Rows from block 2 of a small CTC image transcriber, named by matrix and row number. Rows with one number belong to one neuron. Each number is 500 + 25 x the weight over its row's rms, rounded and kept within 0 to 999. All counts start at 0. Numbers have three digits each. After the name is the row's rms in percent of the matrix's.
After each neuron's rows are labels from the 100 images, of 14976, where the neuron reaches its highest value: "top examples" is what is common among them. Only what is clearly more common there than usual is listed. The data: short English words printed on busy colour backdrops. In brackets: how many of the 100.
# fc1: MLP up (model.blocks.2.mlp.fc1.weight, 1152x384), inputs 128-255
# fc2: MLP down (model.blocks.2.mlp.fc2.weight, 384x1152, transposed), outputs 128-255

fc1.415 072:479501494502550531494518514482500500533519502536523503498484537486493507476517447580493520503464520471477488528512507499480502514476477495522478471511500467496517486461510533543508515527514487486513526490520507522451528457517484494511442482497521529554516489504518500490503494496497488509445504499471458478513542511505518507500519509494488492512498515482510543519463475468526455493486
fc2.415 073:508488490511523452524470528471478515468503534509504485469496493524504497565531522462482467496504507490488483511490520503524529497493529537506544504476505504544493499474490505521490494510498548479475506484515486453532497497476521497482543516502475555517487463492479525489433495508517517512494530515466524467529496505475531489484497534503511537472528517520480508525494542497464493507517
top examples: orange ink (41); yellow ink (28)

fc1.114 069:517463519529486484440481469512513504503500511494482538472523492527458518520473480528517526512513542500478493538528464470480511469502499540494504513479489539498542502512507477513535480514493509490502503479499480494465509454498508489481500508470475458517507483542473521486502507539503500498473491528464501544570498465445513487457539494489508470503468511480482506484491543488497468505484
fc2.114 066:517528480522499481532530542564498518495509499491492462433462502467541501498510498477547481462488522507531495538503515535457473480508509435490488535479522488491457491527494492481509480541489489532507481490492476533533469507485492545496517480524500483514486521533523512540467497513506482513523503526533537453497472499489507495516511534499511471544557491468518498500466533501537472503529
top examples: the letter b (41)

fc1.575 101:496487466543510505504504465459517529498486517507523491505498541490504486534520486496499497516487511475556496508569515516491505508444488485493489526513451490477503527490459500484508506500509529544512529499506510489503541480512505458491504517499550495520464505499537465474509448450518500506480543487528528505462513509527541492466509499491483447513506519474518454500442517475477509538464
fc2.575 103:505478516490503538464475513470513457514480503490530486498537429459538493456459490476475518464508510496503483512507515504481474508507484511415495508495478518518501505478523499511461485481491532501479463563497527510483493507478507505491545486538510473527524499486503495438539535482501527520532474505528512562512545507489490523492488503505529544401472516454523506551496523517529468494500
top examples: blue ink (43)

fc1.450 123:504468528506526484497503500506520471533504489490490515450522504493490526498512485543497467496548492472495561521475503485515498508430525471509517486485477487473446497494483512483463527494523472505484501513474472482481497543537536498468524507541462498528494487527487518477518498512561491493492497521499508531499512493532494462517464531517509492504497488485514508505451510523511507478507
fc2.450 129:516507513522491499526488535546532469468490510500506496527542467455482509515462516461468512510486488447472467483482530491500485513508479466445533522480508531488509567540505490484497475465504529474488497512524519468468486483503470469482506546516506497491506509481495483546515487494484489544465460477509503509516524513515522512477481530541518535455485527532485527507490520556447497505505
top examples: blue ink (51)

fc1.286 094:460512541508531509508475500455501491484504539487520482525462451508462527477525484540485494480496519484496492467487521538484476489482501535536506534516486475504501447501506498495499468462466490499507511508490526491488513487491487513495484493492517482487517497506496490510466497475499561475463521497545545534521500479491509504510549536511503486487480503486473528528545465536477574477500
fc2.286 092:469468505505478532481453516489480475503537492538478551475498490472444489471493499506490491544518461519494531489469474485530503496547521470507508523496465522527480501480505478489491519502497543519519506501491529511501474475541488481536502517527478507486479501514512526470505531496499469518505539511516473479472517567497495498503493510501461523471504468512507528506487507501478441494510
top examples: purple ink (39)

fc1.139 104:494497507470492515517518507502474470502484510487490478502486482497500532499508505458536458486465454505514493490508477494527524493507521526495481467483484503538518548539478447462491509498482496510552550478482482482505486464506482543493496480513491514469540466490555510486529445483540528495446513478462486513457496442473526527481513523478511482511484528516509530467564514505523467512543
fc2.139 102:486499444530534506523508524506535513502478450467513514473527521545446521553513473547523508524511500475511488523483512473512503466502488511531518521483523506460476490488499485533503539456508473450532499509462525528500515509500501538484507513531482496461445485498488495535489549502517491499512466544520493503535464526494495481502485476495515494498498497469489546486468472492540548481476
top examples: blue ink (53); the letter w (28)

fc1.267 092:523503448483493506519503494572530498561521489484479488527474503463517514516516515495493439545548519493527474473544472456497504504481451483514497532530488541517529532495509475486504510493528557480452520484503504464491507542517512447512511487463508553525481476487513489507516500469550527486502496555484531513508512505492510520480503466525495484518488503438495499510481487546495455497456
fc2.267 090:469545503501551498489472550482487486490484505535486494534491515487515456540493531487494538515441509522449547463499526516526493483521515516499524517441506503509510516483521480493485462474497490486464497508510488512535534498485492521505506502471484510506487512491496498517501507475488544526526498482530483502506448555530479463509496479506522493486530444519489522474473463477472506558509
top examples: green ink (39); teal ink (37)

fc1.204 045:515489474486529479484522499510516477495497488546474521513497509481531463512519511503502461489496496533533498455480470519493498478500506540491478519495502487524501497488511500453524533481446475528473478477482490500475487482482524489517492522519504499500452529462508480491535462512548536502502529519508505491519500500449493509516490482486526530499434499494508521502502476542526496545502
fc2.204 041:463540512462549491521532460486456522493506516528482486465514485504520515456515538473522513512451515497515473500494460490488509495526500455492504489488506491466540478448512492494473466499512533467507506493540529474525497546529519512521543467478487528489508474486506489490423508515480500527493508498535486497458484482511479496473506524482487445538541490459533517496486460513516481508508
top examples: green ink (25)

fc1.324 101:520515496483492452498513465498475487501489472513496471515513525505476495494496519520488525527510456520458527502510501528517506503430462447509486512531523509523569503488513480484491490533532521529418497480515480490477506469485513518524481512517542488494471525472541502508513502519552520497454486494478510500508492523473522532480549506490498515495511525466492484539491518563532531568475
fc2.324 104:455541457507482503509468474497525496491535505483514501528496494516497492511524517469492471542501522475461493488540519457468483491519487499502488499494488470470483535519549493539491488483498483491516476481495505483495531540489444509510490514531437507512506487496480531548479490512508517474496464486503492518488491502482523495469467517536525462465517517491491472504521534481481512482510
top examples: orange ink (32)

fc1.665 099:495473522481482500546528487503520501471525509476477476501497464476507523487531479469468526499507455508527481510507463515502532538449519491477514519482462487464493511509500505496480490549485482495504503524492486473509492496515480529473463525484500490518494492512491485505428502497450517523476507514479498528519525464513561537459521498522514535492473477523534497453461501483494492517492
fc2.665 103:488541488522494527458520489513475458483524502522490475496477500508516475499541479530455474503493501485495513489493512486549508484527500469543501492526525514557461516500525515514536505459509481527455493514492517522492518534507496503492497503536504473499493527541533539527488516475493508528507508507495554472520488485501469509492487476455536486514489496529502438524571501496497483520489
top examples: purple ink (26)

fc1.49 090:533449498526516465423472512482505492448505432498498509448475505521474484520481484466496503504478502502518559504501498484517500516535522497535523490510504512502500438509458521491508497499554549513499517480475478493482449493516493475486467473513515496503536515465502540506494487483485537532476496563458501485498497470539505509509514525511497501500515509500512516485472536481517524476509
fc2.49 086:536482499478507515518547479468532508481529547512448518535525491513526521471534504523484485514543493509518491483486535497489465504505514493490535470495476508517488484494498493509494507506491522454488524518486501480537509458548494499509498505462494469481517524516569498495522493515493501475537503519491484501526455509517494530471481520487509525487474540480545509507563484498453482484506
top examples: purple ink (31); blue ink (31)

fc1.511 114:482513523470476483517451463474490516488523507480473480494540472500500502536477494538509535494550476477500502460509573472502501518508469526448501509482564518476485500514457448469521539508505525539498514472497514473533473493492441498507548487519527472503477508512483480496499516515518466494522574477489518464485501511476475440424499513485486502498504515498470474537545495491485501511464
fc2.511 118:519490540510488514506506514505509504481538450570481518482490513503529462505488518504494503506467496520500526525493428533517528479487523517529484520530466515484517523485542538517496529491490459464507532543539485545508509426491514481487487525457503530509496519494530516559531494524477520494528485509530495504525497497561514524523511443573518507499492488522486518477509473505491477491527
top examples: orange ink (25)

fc1.411 104:513472477466499515562436446500465473523500470557496478540512477501502462517468524503508489539469504503523511457487525510524525519498454471520496517532482498473495515488492524487513471531505516541477497504518496501506496490485505554494512516477503513511535465505505546516562452492477454490506466562489485490498459503507515494505473491488499522476499503479499473514515467481465456451510
fc2.411 099:484524489520510461448489519551460527524500525480500488494506494494528511499562500495497540510474479493545483499494507506512496470456514511513519515491551526565485457483481489533513464494524470482508528474468538484546456537516465470471505490484490501440511567517487504463504493503533498497479482465458495524471518457497483490482489484490495475550512532562534455520530456502501500522504
top examples: blue ink (36)

fc1.196 097:492465491541485503511451494484508494524516494513540492510533536531516519474510510492495484530495558527513542499531477481503487507537490507493458506476494468487479512460474484474543535503508488531505554436507496473531488525491487498547481502504502506499517503543462509524494526493442481506457518517488512523527525530455522483467498486500513509482547519480496489501463498500509455497531
fc2.196 091:471524485468528515497495503490521482503508526520504443463520504472518472522514481425544533488495488526524432556484487494448482495506493481493449505442516525500499514489491512491491487497524519526494485473521498482505493526502484524498534557464511505490496522517478450444521476514551409511577474511497549492490547501486482520509514504484463477467513512472545536529472505469538504509508
top examples: the letter b (36)

fc1.418 104:486496458475514486481536438509514522538447512531491526487489507527551479495503450495520471511557536536530455497512498520523494526478521482547487467512511529531505508510530483525478483539484515533479539538475513514513540484525504494501467514501528494488503525480538489482505535477569508471507483496507514452514490486487454526527477512514466464513500511501480510504509496521519497464459
fc2.418 100:506517480530522520506518538565484535491515519515501512528486557490509496526499498536461523475505502480482552494515521474443480522460459505537492523492494486524492509499470487468493474479507497519473486516467455516456494478487475493501507495521513469503488506477491519497456516484531537526521490491536490467487493566529480458505557548485497515440490489471491450516494513474496473478554
top examples: orange ink (29)

fc1.719 091:479495512499498528592508553505511528526514454452491480495485494477489497526540484513480502458476494487515453495531505487495493509489532500521518470510528529500440534476470518545499460484428502452483492551506500498485473498530497523540543513453526515526485535519457508497480467515490501521520546447506463492502478468505538498492490501502512472466477483478486493491548500467494508518460
fc2.719 094:480511497549521510498504516488526504500461518515488494549508520560494509521411490530487544517528509485466538476493536488521464516520515539494467471471537479480497502447549452444539465502550523513506520473495518478478540457501462485500482470496530457478539516483492478527529492465512516520488481493519491495519461523538473466512548510521511521482516488491476486503495505463510486457498
top examples: orange ink (32)

fc1.717 119:488509505499467547466507455479520552538509516482447484512501570488509498536503467511504497502547493529507490480481524508484532507487499460536534519446497514500536492518511468489493492472543536488499490533467482514492478506472492513485520525507451515469482482503504512491503491559497490465500497525549516447518493462448506476506547514496506516498488517508516512475533499491477474491509
fc2.717 112:509487523453508513518502529467517484510499497483482481493488481513478480506474504485526522430495460485462505498494485543512457538440522478511504528506546524456502434488490490514525526525517492456504472479505512459495545507545521503490495481456521540497481530501488526481550469478522513532512518468491543534482527520489486512525487460518479483550512475511484479565482518468502446494502
top examples: bold (100); yellow ink (36)

fc1.210 056:492467486482491538519467483487531489533511480511512524500485456474512495477538486477514517525514496475512513485492495505435471513529448482495503545498522524516496483506504465519498532494507529464497504465500474472493523507501512532518501509514493523513523523505479481484501518550492509500514519467490490534468538528576487480483511498477478489485535516495478474534457499507498507501487
fc2.210 054:503511486505534511477515516495480488471484522502500480493495549521467494535545505464502506488512512485499502516498525493542508493434482513489489509477488484512487468501477499494492523496505561470446454467502527502471507475509496457500511487449525489503459521459476515481527481435441510537506499480481489509490488468526504503460478502529506494582498492536490478448515510507516455524498
top examples: bold (82); purple ink (32); red ink (30)

fc1.477 086:501480525522492476511530446523482478519489516501503497532518537497514505481499509528567492467519491464521459499470524530495516510503457451531511485535504485486489499473476472494490474468543514497563503508530518482510446466488520489441496412515498509490468504464514493498480521510529519495496500467497504524434501472512478510498455521527518512511510498514509506479508584516520500507485
fc2.477 084:486469509488513509501539495532479521512505502459480507457474471509489493494466526492449499519526507551480488499518483533484452505505524497502486505515532507499515495556519493507515500505491495520498521492505503510537492522484463555497512499502462508481491516495505484488563507434512467477535476522494514525484474530533476550486514495542528499506520498487482521511499465476487500483549
top examples: bold (91); the letter i (46)

fc1.506 098:518498485487488504552458549535481560497534503497496525532519505503533483527467497488504453491512512443511524480469458517478514502482546488520468494508464524516481493532474481505495495519522499475536536423483474495502470537494501467478464510488467479497511533502541478474559502531498515484493487515501510490468464521504494496539496466496486496470499500482515504516504464510490498544462
fc2.506 109:478512469530526477477503474454533489441486468527471467520538439558438494468511447481450508466506463500488506515495537517512528517518465498505496473521568478481525504503507472469519491512496524482530492528492474490497537504476505573487501509536495489465529484467482516539501498522488489490452477520490490518515508519534513495498504513501484533526476491485513483476518482508451478492520
top examples: blue ink (33)

fc1.140 114:501521510518468491511539481443457534507458488472471495485501479508489530504472469453502488498502506518479481480513529484472517506465543503493528496501453515502485535537568462537520471478481531518505530491494516506552476522494497483532494536498482478511538483536507480566490521529492509523459498526529469506490466518493513482541532473497533526467516499483545526481489476513451542550474
fc2.140 117:519520505517541462534492493505479463472503486533561488525525506488491533504513551536475466471502501463498498523516505488476490470476488493523494520512510470532542517495480535523530531498473499448489493499529530516484508507508494512506523498513503541519490513484511518515553505522465527507461516480481500513468522464478496496484463513445516495545481493517464503506474474519480480484441
top examples: blue ink (33)

fc1.523 098:490483510535536498582548527537488498476459464513490531513517492535465494500490501500479507511446520489513514490521486498472505468576479480583495506512487494508541532511510501528528494511492519482510482506463482493516489481469452496496478495498500520488436534544526509527510524520521519499528502471499536525519472502491488482525471506514458495526493504569460493485467474498506441514503
fc2.523 097:520523481471503503456507496527521449514552507498494507471466482490526514499479515451501506482519483511504484508511511493455513549464473548490439513477480506491521442509508489487475490516499540530494475509534474501486469456506489475492464488455495526509505507497488477488521473523479478503501499492463469476473496535514485504494481529501555474520458477464489526466478507504492504477548
top examples: bold (76); pink ink (27); white ink (26)